From a checkpoint of a small masked spectrogram model.
Model: 5.5M parameters, log mel input, encoder arch vit, encoder activation swiglu, encoder moe top_k, encoder num experts 32, decoder layers 6.
Rows from block 3 of the decoder of a small masked spectrogram model, named by matrix and row number. Rows with one number belong to one neuron. Each number is 128 + 24 x the weight over its row's rms, rounded and kept within 0 to 255. All counts start at 0.
After each neuron's rows are labels from the 100 clips, of 14848, where the neuron reaches its largest size: "peak in band" is the frequency band that holds the peak. Only what is clearly more common there than usual is listed. The data: struck, bounced, scraped and rolled objects made by modal synthesis. In brackets: how many of the 100, against the usual share in percent.
# gate: MLP gate (decoder.3.mlp.gate.weight, 384x128), inputs 0-42
# fc1: MLP up (decoder.3.mlp.fc1.weight, 384x128), inputs 0-42
# fc2: MLP down (decoder.3.mlp.fc2.weight, 128x384, transposed), outputs 0-42

gate.168 [135 147 148 114 142 119  89 118 116 164 120 162 138 107 110 109 164 118 147 124 129 132  90  85 149 150 117 114 144 152  98 114 128 172  95 166 169 114 143 101 139  98  67]
fc1.168 [128 140 167 143 136 109 137 115 103 122 105 139 110  89 171 116 128 102 123 163 119 111 110  88 129 168 136  98 140 146 125  79 100 148 158 122 132 152 136 114  82 125 144]
fc2.168 [160 102 128 158 156 122 109 133 173 165 110 120 148 116 123 128 124 135 144 110  90 199  69  94 121 129 143 125 130 176  78  71 121 111 127 128 181 166 132  81 160 143 158]
peak in band: 4000 to 8000 Hz (93 vs 25)

gate.49 [144 112 131  92 121 129 135 135 128 109 172 161 138 137 154  97  89 145 139  77 126 120 126 112 131 134 109  98 140  97 120 143 144 136 156 154 129 146 134 117  90  83 127]
fc1.49 [174 125 107 156 105 151 139 104 134 116  87 108 106 123 111 139 153 146 117 166 108 119 129 166 119 159  99 150 143 120 120 114 130 123  94 149  95 128 117 158 132 145 100]
fc2.49 [119 150 100 136 165 131 161 122 133 150 151 176  94 126 145 105 110 124 145  91 157 122 146  94 171 136 138  67 165 118 147 134 136 118 134 119 121 117 149 111 127  78  82]
peak in band: 2000 to 4000 Hz (72 vs 25)

gate.187 [165  99 127 122 169 151 108 138 124 140 131 154 140 111 148 122 174 131 144 144  96 137 135 152 149 113 102 120 128 142 122  87 148 128 131 154 129 107 130 115 123 145 135]
fc1.187 [ 81 129 139 126 146 115 132 103 131 153 131 118 139 141 141 140 165 128 108 128  95  98 124 138 125 139 106 123 143 113 115 115 146 162 104 147 139 126  91  99 140 120  94]
fc2.187 [114 116 134 127 126 135 119 110 115 104 118 111 128 107 145 131 175 143 186 129 147 140 141 123 126  86 148  98 119 141 114  98 118 140 115 152 115  97 161 137 123 145  94]
peak in band: 4000 to 8000 Hz (66 vs 25)

gate.365 [129 140 112 174 135 129 131 146  60 129  79 106 154 137 119 109 119 128 138 139 106 101  96 116 148 132 137 100 107 120 190 122 130 112 180 101 151 138 103 150 100  89 143]
fc1.365 [111 198 136 126 108 123 149 157 127 128 121 119 129 146 147 136  80  74 133 174 104 148 152 135 104 153 169 149 134 116 105 153 115 122 107 166 139 135  96 139 137 110 107]
fc2.365 [122 102 103  94 103 144 124  91 171 111 160 133 125 118 161 121 112 119 121 107 143 144 145 172 120 162 154 130 135 140  84 144 119 166  96 146  95 127 150  99 131 163 104]
peak in band: 1000 to 2000 Hz (59 vs 25)

gate.33 [130 169 116 123 162 144 140 108 125 177 109 103 165 142 126 133  95 140 126 135 109 146 139 137 156 138  99 147 136  99 125 128 155 150  95  66 137  81 145 133 102 115 113]
fc1.33 [105 168 146 166 148 157  80 165 105 138 147 109 151 144 127 148 150 125 138 153 111 106  70 122 119 121 197 133 106 126 128 125 146 112 152 126 127 137  88 132 174 159 152]
fc2.33 [146 135 144 134 132 133 125  98 143 149 131 118 117 130 100 114  86 116 130 112  97 131 119 150 130 118  86 127 101 119 159 155 105 162  93 127 132 150 149 141 102 113 110]
peak in band: 1000 to 2000 Hz (69 vs 25)

gate.296 [ 90 138 157 138 112 118 131 125 146 139 155 109 114  89 167 122 128 130 105 151 157 124 150 143 137 158 132 115 103 138 135 183 151 130  93 106 124 123 114 133 131 158 102]
fc1.296 [111 150 124 202  82 114  98 113 113 138 171 112 135 100  95 119  90  99 158  85 133 121 147 150 101 113 160 146 116 145 121 129 142 134 130 137 125 112  74 110 114 163 190]
fc2.296 [151 126 141 122 111 104 117 175 110 142 110 164 154  95 105 116 119 155 149 102 107 111 139 126 147 124 136 105 173 135  98 123  80  92 192 117 102 134 137 127 139 107 154]
peak in band: 2000 to 4000 Hz (53 vs 25)

gate.240 [ 99  92 120 150 138  89  95 104 153 112 116 144 108 128 127 151 158 133 118 136 131 163  88 135 100 131 186 150  96 106 125 144 147 133 154 126  99 117 125  92 120 115 106]
fc1.240 [130  82 121 116 147 148 119 123 158 178 158 141 152  96 149  72 124 115  98 176 125 116  98 147 138 151 131  99 155 154 124  69 171 108 146 123 108 154 154 122 114 147 101]
fc2.240 [137 149 119 144 145 111 166 100 130 142 124 123 107 159 157 133 102 110  90 107  83 126 118 121 139 148  60 146 135 105 136 135 161  98 135  84 133 155 128 118 167 129 141]
peak in band: 250 to 500 Hz (87 vs 25)

gate.11 [135 128 110 153 119 113 103  93 153 124 138 149 109 165 144 124 128 113 148 142 116 156  96 137 162  97 130  96 158  96 114 109 114 115 125 183 178 116 175 126 125 120 160]
fc1.11 [124 101 122  96 148 120 168 128 100 132 125 130 106 104 135 129 124 110 112 149 104 147 129 130 139 115 101 138 121 155 132  96 118 138 170 139 129 158 138 134 134  94 158]
fc2.11 [145 125 130 142  88 147 130 132 163 135 156 129 105  93 106 106 116 125 143 102 140 137 125 162  98 177 111 149 134 173 144 142 143 122 133 131  49 136 121 138 146 100 116]
peak in band: 2000 to 4000 Hz (54 vs 25)

gate.176 [130 130 106 157 123 130 137 134 125  89 105 172 121 122 118 146 166 117 137  96 152 124 105 105 149 136 153 182 149 138 163 145  82  96  83 162 173 117 118 109 132 128 134]
fc1.176 [125 100 126 143 116 137 119 167  77 113  94 132 102 143 118 134 153 142 199 119 201 156 135 106  82 133 122 127 113 152 163  86 114 131 116 109 138  88 113 115 112 127 102]
fc2.176 [104 114 143 167 109 124 111 153 126 132 139 126 128 132 122 151 100 120 129  80 149 130 136 121 141 149 120 125 132 115 136 190 134 150 124 161 115 116 162 120 119  97  92]
peak in band: 1000 to 2000 Hz (83 vs 25)

gate.362 [147 132 119 169  75 104 132 165 151  91 147 147 126 146  65  92 108 133 101  89 102 134 141 111 114 113 104 163 144 129 134 177 153 150 136 120 164 135 136 144 141  89 148]
fc1.362 [106 141 126 131 179 166 146 110 139 127 132 129  87 116 122 171 157 171 159 130 154 146 134 182 158 123 140  50 143 128 128  88 113 142 106 111  62 130 109 120 108 127 173]
fc2.362 [128 143 106 171  94 122 146 172 103 100 114 103 134 109 104 146 130 102 118 130 123 153 122 132 132 115 103 142 104 142 151 145 105 123 152 114 150 198 137 125 119  60  98]
peak in band: 250 to 500 Hz (62 vs 25)

gate.206 [120 102 144 180 107 115  69 119 150 117 149 114  93 168 109 123 147 128 111 110  72 161 113 111 154 131  91  99 120 119 127 188 167 161 115 132 126 101 149 113 127 179 161]
fc1.206 [145 108 155 131  92 126  91 139 133 103 105 132 147 113 127 109 135 154 153 137 132 132  81 166 102 125 121 140 142 114 127 167  91 153 151 163 114 139 107  99 102 132 146]
fc2.206 [ 94 132 128 137  93 114 111 106 139 133 147 105  96 142  84 166 103 109  82  87 128 134 140 132 148 152 146 113 122 142 123 155 148 177 149 135 150 125 148 168 131 143 121]
peak in band: 2000 to 4000 Hz (79 vs 25)

gate.52 [119 160 122 149 133 129 111 136 160 108 111 124 137 105 122 128  92 129 105 121 142 122  90 104 129  99 121  96 146 153 126 119 110 151 105 153 135 129 114  88 131  79 136]
fc1.52 [122 105 130 142 102 137 138 153 147 124 110 160 108 113 153 118 155 125  85 127 159  91  78 117 112 175 118 121 164 149 129 145 164 150 140  99 149 132  84  64 125  97 129]
fc2.52 [152 150 118 146 134 146 146 116 156 152 115 113 112 123 131 139  97 142  92 119 176 128 136 111 162  85 132  98  86 157 155  83 157 150  68 184 119  96 130  80 134 121 141]
peak in band: 1000 to 2000 Hz (59 vs 25)

gate.65 [113 167 112 170 105 122 132 143 137 109 152 136 120 103 119 141 116 126 116 136 128 144 119 153  95 102 154 139  74 139 123 111  71 145 105 154 127 131 143  98 159 114 158]
fc1.65 [177  86 131 148 138 139 113 167 151 130 139 172  61 124 128 117 134 110 156 120 127 135 166 118 111 130  97 109 132 142 124 121 124 107 175 148 105 160 143 137 145 107 151]
fc2.65 [110 128 121  67 132 141 136  94 100  86 142 118 182  81 158 122 146 145 141  80 149 141 131 134  94  99 130 152  95 153 154 126 179 142 113 110 130  92 149 115 143 137 143]
peak in band: 2000 to 4000 Hz (66 vs 25)

gate.77 [121 151 106 141 107 134 122 141 132 120  99 119 130 112 168  91 120  78 140 146 131 166 123 113 119  88 160 150 100 150  97 123 128 161 122 114 144 117 137 133 133  67 127]
fc1.77 [135 187 114 142 134  91 115 102 153 155 136 136 125 103 104 158 147 137 172 123 126 160  91 136 107 130  90 166 150 167 133 125  77 113 127 139 152 165 140 143 139 158 107]
fc2.77 [134 130  99 126 136 119 136 157  98 148 126 150 102 147 126 127 143 119  99 159 144  95 169 118 122 114 164  91 110 126 139 161 148 116  90 157 135 162 143 128 129 114 115]
peak in band: 250 to 500 Hz (72 vs 25)

gate.258 [166 116 112 125 112 158  93 111  94 114 110 141 113 164 119 198 120 135 126 140 153 139 135 100 115 137 154 179 101 101  75 199 128 126 105 118 121 136 131 117 101 162 133]
fc1.258 [123 140 180 142 120 120  75 134 113  95 163 150  69 145 104 115 129 130 124 127 144 161 162 103 111 112 115 166 136 130 107 144 103 144 156 131  86 139 125 157  81 191 114]
fc2.258 [118 103 148 107 136 154 115 133 114 153 111 156 132 167 133 121 111 112 135 118 124  79 130 141 136 126 148 126 146  95 120 107 144 143  89 110 150 106 158 123 113 107 131]
peak in band: 2000 to 4000 Hz (63 vs 25)

gate.40 [112 109 111 150 126 136 121 149 153 169 117  95 136 171 123 146 118 105 105 146  98 117 131 185 141  76 150 139 139  86 128 171 118 107 159 110 125 121 137 155 101 162 103]
fc1.40 [168 148 130 130 131  99 112 131 135 109 129 151 168 108  93 139 135 118 176 108 150 160 120 139 111 154 146 149 160 139 144 158  77 127 155 187 169 113 149 110 120  85 118]
fc2.40 [111  85 118 131 106 137 142  71 112 131 134 145 143 137 180 148 170 117  70  97 105 126 138 164  94  90 131 151 120 144  71 166 145 120 110 125 115 176 113 140 127 162 159]
peak in band: 2000 to 4000 Hz (80 vs 25)

gate.193 [134 135 113 106  81 170 133 110  83 139 115 143 129 156 125 135 126 148 112 153 100 164 113  90 139 143 102 135  66 163 138 117 136 103 178 146 129 100 120 143 161 105  85]
fc1.193 [ 87 121 138 122 128 139 134 152 147 138 136 177 147 173 103 101  70 128 168 111 106 168 106  98 110 115  99 138  88 139 138 147 119 105  91 110 142 137 112 104  80  78 108]
fc2.193 [103 144 142 141 146 126 108 159 169 124 107 126 137 120 142 101 110 101 110 100 144 122 135 125 125 109 160 128 201  93 114 122 173 135 102 106 132 147 146 102  88 126 151]
peak in band: 250 to 500 Hz (60 vs 25)

gate.128 [103 193 160 102  80 139 135 121 128 111 120 144  97 141 127 115 130 145 143 124  77 149 119  94 143 114 122 118 131 166 154 156 131 103 112 164 149 101 144  75 116 121 130]
fc1.128 [128 142 123 139 102  93 134  47 152 147 138 153  97  95 133 129 133 107 162 135 132 163 144 144 140  99  88 116 119 128 138 117 106 120  86 149 129 116 154 100 117 108 143]
fc2.128 [ 60 117 144 124 199  93 111 138 114 127 132 136 129  97  67 106 127 115 115 126 160 132 141  96 123 134 131 162 115 102 129 125 119 197 185 128 126 139 149 141 145 131 119]
peak in band: 2000 to 4000 Hz (66 vs 25)

gate.338 [132 121 119 155 149 138 115 124 146 129 153 139 116 111 128 127 161 139 134 142  59 113  97 122 159 117 100 130 161 142 138  70 172 108  99 131  90 111  98 115 125 112 104]
fc1.338 [152  95 141 146 120  98 127 126 119 121 133 124 129  87 112 113 210 147 159 142  70 108 131 160 144 169 147 123 143 169 145  72 106 112 115 134 105 133 125 133 119 142  98]
fc2.338 [135 140  99 136 129 161 142 127 128 135 142  74 124 118 141 155  69  84 119 123 161 138 119 103 132  93 142 151 148 104  82 149 137 111 156 146 109 136  98 139 121 157 179]
peak in band: 4000 to 8000 Hz (75 vs 25)

gate.381 [116 135 153 139 146 111 168 121 111 105 127 152 103 108 166 129 120 123 128 146 169 107 135 134  76 109 111 168 167 107 134 153 153 130 145 105 106 132 105 147 102 126 123]
fc1.381 [101 126 110 101 146 119 120 158 100 109 156 160 144  83  95 108 134  95 134 143 121  98 124 140 132 113 160 107 153  90 106 150 126 158 155 108 156 110 155 141 114 128 129]
fc2.381 [137 144  85 147 121 109 120 109 177 159  79 101 148 147 139 165 138 115 139 115 118 126 116 132 128 154 116 111 145 147 135 118  95 105 140 131 139 156 124 136 140 127 120]
peak in band: 4000 to 8000 Hz (80 vs 25)

gate.329 [ 79 114 130 109  96 120 103 137 142 140 112 117 121 133 120 128 177  68 107 126 152 101  95 125 117 132 158 109 167 101 122 105 146 111 150 155 137 139 179 119 138 166 120]
fc1.329 [152 167 130 118  93 140 123  86 137 119 104 122 169 136 131 145 155  94 131 117 128 156 111 132  84 123 120 147  90 127 114 127 133 122 170  92 142 110 148 126 170 131  91]
fc2.329 [151 150 101 160 109 122 182 127 120 119 123 117 150 146 162 193  83 112 159 121  95 129 164 143 124 158 171 147 149 126 118 120  65 167 138 141 156 109 144 111 135 129 108]
peak in band: 2000 to 4000 Hz (52 vs 25)

gate.114 [101 132 120 117 110 125  94 122 164 131  99 109  83 122 153 132 139 153 115 155 118 123 163 111 114 139 113 117 106 173 101 152 110 111 121 116 140 134 142 133 167  81 135]
fc1.114 [ 85 136 103 113 161 103 157 131 123 128 137 111 134 154 111 117 158 136  85 110 151 107 158 139 131 118 142 115 121 107 138 124 159 150 139  81 135  98 132 118 143 164 152]
fc2.114 [148 159 123 104 131 156 155 133 107 102  83  99 159 137 125  94 131 127 154 139  99 110 166 110 131  95 139  84 146 124  75 138 132 125 121 108 121 142 120 140 138 130 144]
peak in band: 2000 to 4000 Hz (64 vs 25)

gate.252 [103  96 133 119 135 147 101 124 126 145 160 134 135 108 116 141 119  96 110 141 103 145 130 130 165 111 150  95 115 118 147  97 124 151 150 123 100  94 125 140 135 105 101]
fc1.252 [146 124 132 131 134 147 134 136 185 105 118  86 104 111 117 133 138 129 131 145 121 142 141 128 125 120 111 144 158  80  95 164 157 138 115 138 150 115 115 135 140 155 114]
fc2.252 [176 146  94 123 110 139  98 127 135 121 109 170 140 133 136 143 139  95 108 134 110 131 170 133 126 137 164 113 144 153 137 129 137 114 146 126 139 106 142 142 134  92 169]
peak in band: 2000 to 4000 Hz (74 vs 25)

gate.254 [129 117 101 131 108 163 153 110 122 112 142  99 118 171 157 148 139 128  80 122 102 142 153 121 131 112 153 166 165 118 151 165 137 173  93 143 100 147 138 111 156 129  90]
fc1.254 [121 153  96 115 134 119 109 133 147 112  98 107 148 112 121  69 133 123 120 134 135 132 141 213 102 120 141 130 133 145 112 118 132 157  90 128 113 119 184 143 146  98 106]
fc2.254 [110 122 113 124 138 144 142  98 123 146 118 172  94 110  97 157 148 105 171 103  97 132 112 162 132 154 116 111 113 112 131  91 149 109 143 114 171 122 126  90 130 159 161]
peak in band: 1000 to 2000 Hz (67 vs 25)

gate.30 [121 157 160 135 143 153 157 123 120 111 125 173 137  99 104 130 117 132 115 122 117 132 146 130 142  71 144 142 132 153 101 112 136 159 137 135 120 155 141 111 151 172 129]
fc1.30 [109 108 137 112 118 141 108  96 127 135 161 125 137 125 118 115 134 123  94 121 154 124 105 140 125 145 110  91 152 127 122 122 105 141 166 117 133 147 115  82 109 107  73]
fc2.30 [ 94 172 114 181 117 162 138 131 143  99 147 130 112 128 112 136 153 159  82 171 134 127 147 102 160  82 122 152 143 156 168 130 133 138 138 141 109 120 152 159 161 125 132]
peak in band: 1000 to 2000 Hz (61 vs 25)

gate.126 [138 119 137 116 164 142 154 155  81 113 137 106 132 137  91 112 103 145 112 147  81 126 148 136 108 112 135 147 112 153 136  96 174 156 151 142 138  92 136 122 149 102 101]
fc1.126 [104 106 119 163 132 151  95 119 114 129 160 104 120 126 100 132 100 100  91 155 142  99 127  94 129 122 136 110 113 149  66 161 136 156  95 129 123 151 155 114 163 142 146]
fc2.126 [109 168 162  99 126 116 137 137 155 144 113 168 127 191  97  98 141 138 141  97  79 118 112 167 103 118 138 163 182 125 127 161 133 159  96 121 121 123 169  86  99 121 113]
peak in band: 1000 to 2000 Hz (84 vs 25)

gate.39 [144 125 137 148 140 147  81 127  97 128 208 133  95 172 106 118 120  95 142 154 125 121 132  68 143 103 148 122 146 119 131 118 138 160 163 137 126 146 106 103 123 183 138]
fc1.39 [139 125 132 154 105 124 153 128 107 143 101 132 123 109 108  80 151 162 135 100 134  96 100 149 127 141 127  68 150 186 152 150 114 125 148 108 118 164 111 121  97  51 149]
fc2.39 [134 126 116 123 133 141 142 108 136 141 146 113 170 124 125 162 101 118  96  93 141 168  89 146 138 118 147 128 116 123 137 111 146 117 108 110 146  78 128 107 150 109 117]
peak in band: 2000 to 4000 Hz (67 vs 25)

gate.127 [156 135 180 120 130 164 115  99 133 160 131 149 116  93 128 117  78 112 133 151 164 130 126 112 107 121 117 137 168 149 140 109 120 139 121 152 148 144 120  58 108 139 102]
fc1.127 [123 133 152 128 167 121 110 133 115 145  85 166 138  70 171  99 148 136 161  92 128 130 131  84 123 179  88 102 128 123 121  83 124 128 145 131 126 164 162 118  84 132 142]
fc2.127 [120 152 160 121  76 143 121  98  95 131 105 129 154 124 134  97  78 134 140 183 157 140 137 154 119 122 117 179 137 149 138 101 119 155  85  96 151 119 104  83 143 100  99]
peak in band: 1000 to 2000 Hz (53 vs 25)

gate.110 [154 100  92 152 124 145 120 159  95 154 124 135 139 123 165 144 105 121 122 122  73 119 130 115 132 117 125 133  95 108 176 126 141 126 145 112 144 158 145 125 168 123 155]
fc1.110 [105 108 177 156 147 112  96 101  84 114 130 118 116 129 119 122 117 163 141 149 195  90 150 155 143 113 159 126 151  93  85 142 150 113 155 178  87 132 136 131 138 108 130]
fc2.110 [173 146 151 109 138 104 135 130 129 112  90 117 149 117 154 119 103 132 115 135 112 130 133 112 115 107 137 140 142 118 102  98 117 122 125 116 137 143 113 116 147 141 155]
peak in band: 250 to 500 Hz (86 vs 25)

gate.117 [ 98 128 141 135 138 118 126 133 103 134 142 110 126 126  69 117 143  99 125 119 115 148  88 195 165 130 163 106 124  97 179 142 112 143 128 145 145 123  88 161 185 105 123]
fc1.117 [127 123 176 133 120 123 147 138 133 150 126 119 109 113  98 218 102  92 129 166 135 163  95 136 115 130 105 103 133 115 133 152 124 157 132 145 107 118 159 114 121 163 127]
fc2.117 [119 193 105 110 114 122 139 150 122 128 112 128 102 126  93 134 130 141 137  96 146 150 152 143 181  88 155  76 130 124 126 115 116  81 120 159 157 117 138 134 147 154 114]
peak in band: 2000 to 4000 Hz (89 vs 25)

gate.234 [101 146 103 121 140 123 122 141 131 115 165 125 139  86 151 119 119 111  97 103 122 126  85 131 137 161 106  86 202 127 131 170 102 125  88 135 137 142 101  79 148 201 107]
fc1.234 [144  98 166 110 164  81 122 112 152 130 126 121 116 158 101 126 136 145 127 144 122 107 155 130 112  82 137 138  86 146 135  91 128 127 156 109 120 116 156 153 127 114 172]
fc2.234 [139 147  91 178  72 114 151 119 136 121 152 108 129  86 146 137  81 115  96 102 139 133  80 124 142 134 120  82 143 117 140 188 102  94 104 109 149 163 146 126 128 169 149]
peak in band: 2000 to 4000 Hz (58 vs 25)

gate.198 [119 101 130 113 152 142 115 148 136 135 120 131  63 154 102 142 119 141 120 148 131 126 115 129 108 141 133 115 123  94 131 127 134 139 171 101 112 153 161 120  91 100 133]
fc1.198 [142 142 137 132  95 118  99  96 121  93 123  86 182 120 145 117 162 158 123 137 153 133 157 142 133 136 127 100 112 138 107 107 125 131 114 128 116 147  86 100 104 121 102]
fc2.198 [125 171 133  97 130 155 132 142 133 148 100 172 128 133  93 120 109 108 127  90 116  85 147 142 108 120 142 141 132  93 161 151 126 128 114 126 145 129 157 133 100 174 161]
peak in band: 250 to 500 Hz (100 vs 25)

gate.238 [173 122 131 138 123 193 134 121 123 159 125 189 118 145 116 126 100 126 138 137 110 138  99 127 116 128  89  92 129 119 142 127 171 146 122 151 112 105 116 148 133 129  98]
fc1.238 [129 126  98 148 121 126  94 144 103  46 121 130 130 154 139 136 151  92 117  99 130 103 150 109 123 135 150 127 112 112 111  74 123 111 153 163 147 170 106 154 125 134 104]
fc2.238 [112  98 101 152 140 122 106 106 120 130 155 154 130 166 129  94 149 179 132 131  90 114 124 117 100 146 159  91 116 158 147 103 106 140  98 132 141  84 175 145 137  94  83]
peak in band: 250 to 500 Hz (99 vs 25)

gate.53 [131  77 120 131 128 149 152 102 102 125 148 153 147 129 160 141 133 132 100 131  86 135 158 120  85 145 149 141 117 161 128 116 131 132 108 141  82 139 107 118  88  87 110]
fc1.53 [131 141  89 131 140 121 127 115 170 124 162 141  92 122 173 131 139 115 101 167 148 119 169 126 146 128 140 118 119 163  85 113 126 122 117 183 117 155 124  92 114 106 135]
fc2.53 [ 83 104 149 149 127 116 133 122 141 128 147 125 144 182 100 143 122 140 143 150 102 125 150 130 101 198 149 122 139 156 123 121 140 157 128 150 120 102 103 165 147 137 130]
peak in band: 1000 to 2000 Hz (68 vs 25)

gate.59 [129 170 126 169 125  95 120 145 104 127 120  85 122 106  91 147 124 126 134 139 118 106  69 148 172 120 147 170 131  88 125 182 141 150  94 141 129  77 127 112 133 122 107]
fc1.59 [ 98 106 152 145 138 144 152 165 101 130 135 106 148 146 129 128 131 124 142 144 119 127 152 128 127 138 101 144  86 106 168 125 134 127 130  94 141 141 132 117 150 132 133]
fc2.59 [127 103 140  88 114 126 146 141 168 151 103  84 110  79 158 150 127 114 130 131 157 122 124 118 134 157 102 138 154 126  97 110 151 132 162 137 167 123 137  94 101 118  96]
peak in band: 4000 to 8000 Hz (88 vs 25)

gate.20 [104 155 135 133 108 119 107 108 129 148 132 132  96  93  87 117 136 104 150 124 113 136 114 128 134  81 112 159 126 122 103 107 146 114 143 164 123 159 112 138  91 114 129]
fc1.20 [120 126 101 147 187 112 148 144 152  97 101 116 131 163 131 156 135 151 128 129 108 108 195 112 140 133 123 153 155 127 142 167 141 124 109 120 118 140  78 136 120 143 142]
fc2.20 [121 112 146 129  80 127 110 141 115 138 152 136 150 101 115  98 117 143 132 137 144 154  91  99 134 125 147 138 124 138 121 102 134 121 145 181  95 128 127 128  84  63 120]
peak in band: 2000 to 4000 Hz (82 vs 25)

gate.75 [ 88 110  96 143 134 150 119 138 137 146 139 152 117 152 137 124 114 151 147 131  79 112 109 100 150  87 108 142 131 115 123 127 145 174 143  81 113 147  99 137 159 122 101]
fc1.75 [140 136  99 158  95 134 122 118  93 136 126 106  95 151 173 115 158 121 166  91 124 139  95  87 115  90 136 169 168 131 123 158 102 115 155 129 166 103 144 171 135 143 143]
fc2.75 [ 89 112 122 123 142 123 123  97 129 120 176 130 124  75  85 132 107 118 111  80 129 111 114 139 143 135 153 196 144 110 160 125 123 107 102 148  84  99 121 132 159 171 131]
peak in band: 250 to 500 Hz (56 vs 25)

gate.64 [188 157 130 120 135 108 132 109 137 162 103 136 109 103  92 134 118 111 108 177 100 151 132 148 138  98 161  62 108 138 107 134 119 124 140 110 170 110 158 110 132  85 124]
fc1.64 [125 159 131 135 122 130 136 145 128 116 112 104 138 123 158  91 161 149 134 155 135 156 167 150 114 135  97 127 139 164 116 127 115 115 106  80 146 149 151 115 118 117 114]
fc2.64 [142 139 123 143 104 153 114 128 165 165 142 121 117 123 139 131 146 134 131 110 153 100 101 114 144 121  72 164 124 120 114 113 127 129 105 144 148  89 151 120 123 116 104]
peak in band: 4000 to 8000 Hz (73 vs 25)

gate.318 [143 118  96 120 121 103 152 126 145 137 126 156 141 132 110 150 120  89 112 143 132 116 120 126 150 120 131 129 121 155 135 119 126 139 115 133  75 145 181 136  99 167 131]
fc1.318 [161 157 129 117 109  62 154 116 137 101 146 188 111 108 109 177 116 109 125 136 110 100 114 129 133 151 121 110 123 165 115 146 118 111 116 109 103 124 154 118  83 147 155]
fc2.318 [142 111 124 104 122 141 147 135  95 116 132 130 160 151 150  98 103 152 141 147 109 122  80 124  93 146  73 156 135 123 132 151 155 117 131 148 142 147  97 117  98  79  92]
peak in band: 250 to 500 Hz (100 vs 25)

gate.142 [154 142 105 141  91 169 138 130 152 107 127 165 152 158  80 156 121 162 112 181 108 120  90 136 130 116  93 164 137  87 154 155 127 158 127 105 123 115 136  92 136 133 124]
fc1.142 [114 159 137 109 141 126  85 112 124  96 102 100 121 124  85 156 112 153  93 110 104 119 121 100 157 128 114 172 104  51  84 128 154 158 118 153 135 103  91 139 141 118 135]
fc2.142 [ 91 123 169  99 142 112 107 135 166 114 140 115  88  98 128 108 109 138 114 104 118 131 156 115 125 112 165 161 121 178 100 139 115 109 105 147 126 138 116 164 105 141 149]
peak in band: 1000 to 2000 Hz (96 vs 25)

gate.56 [133 109 131 132 158 163 107 159 151 124  86 109 138 152 113 128 157 126 112 136 144 100  88 157 116 114 155 168 141 124 129 146 151 171 112 131 141 160 136  97 200 128  88]
fc1.56 [ 95 128 131 131 135 163 149 111 134 113 121 112 142 119 124 133  95  79 155 108 132 159 126 136 114 156 145 118 121 128 159 117 149 138 157  86 149 120 136 110 122 151 155]
fc2.56 [101 106 156 102 134 130  96 118  89 100 139 135  93 134 113 114  96 106  90 137 103 115 143  71 145 117 145 151 115 132  99 150 142 178 123 115 100 115 131 121  92 120 113]
peak in band: 2000 to 4000 Hz (64 vs 25)

gate.79 [146 108 121 166 124 139 101 135 131 110 136 139 116 117 112 106  69 134 107 136  93 149 133 102 137 168 120 135 125 121 110 144 133 121 133 171  76 174 139 109 120 122 100]
fc1.79 [171 116  70 145 131 184 131 151 149 102  92 102 139  83 108 142  97 127  87 168  96 117 139 131 115 150 166 120 131  97 135 130 113 123  84 115 118 151 144 120 154 114 147]
fc2.79 [ 72 140 111 116 116 147 200 116  45 112 113 117 158 185 139 119 135 125 142 147 135 157 127 160 141 131 123 133 139 140 139  82 153 128 111 126 134 111 128 131 136 133  86]
peak in band: 1000 to 2000 Hz (51 vs 25)

gate.147 [124 109 129 137 145 128 144 110 108 104 145 128 121 142 125 162 152 145 138  98 151 142 109 117 106 130 139 137 133 142 123 151 113 110 114  82 139  99 121  99 139 140 158]
fc1.147 [117 155 153 129 119 143 134 141 165 128 104 105 106  93 160 127 140 147  92 156 163  69 149 163 109 112 126 158 140 132 136 185 107 159  95 134  99 164  91 158 163 163 132]
fc2.147 [127  75 132 132 138 125 112  88 104 126 119 101 145 125 154 119 124 111 129 115 149 101 125  83  86 100 139 130  90 129 135 142 100 176 118  83 130 120 160 137  97 120 110]
peak in band: 2000 to 4000 Hz (53 vs 25)

gate.90 [131  96 106  96 120 127 112 161 163 106 154 142 113 147  86 112 106  99 130 114  93 104 169 116 127 129  59 118 117 132 161 112 106 170 122 135 133 112  97 148 104 150 168]
fc1.90 [130 128 110 114  78 131 121 119 151 138 129 115 168 132 107 128 109  89 110 134 134  98 176 158 121 125 112 165 156 178 118 104 115 154 141 137 183 141 118 119 187 129 138]
fc2.90 [122 148 128 145 138  88 139 115 104 101 125 145 116 130 171 142 176 177 163  96 131 156 104 122 151  96 155 123  99 129 117 133 139  86 154 144  65 108 152 120 115 106  90]
peak in band: 1000 to 2000 Hz (79 vs 25)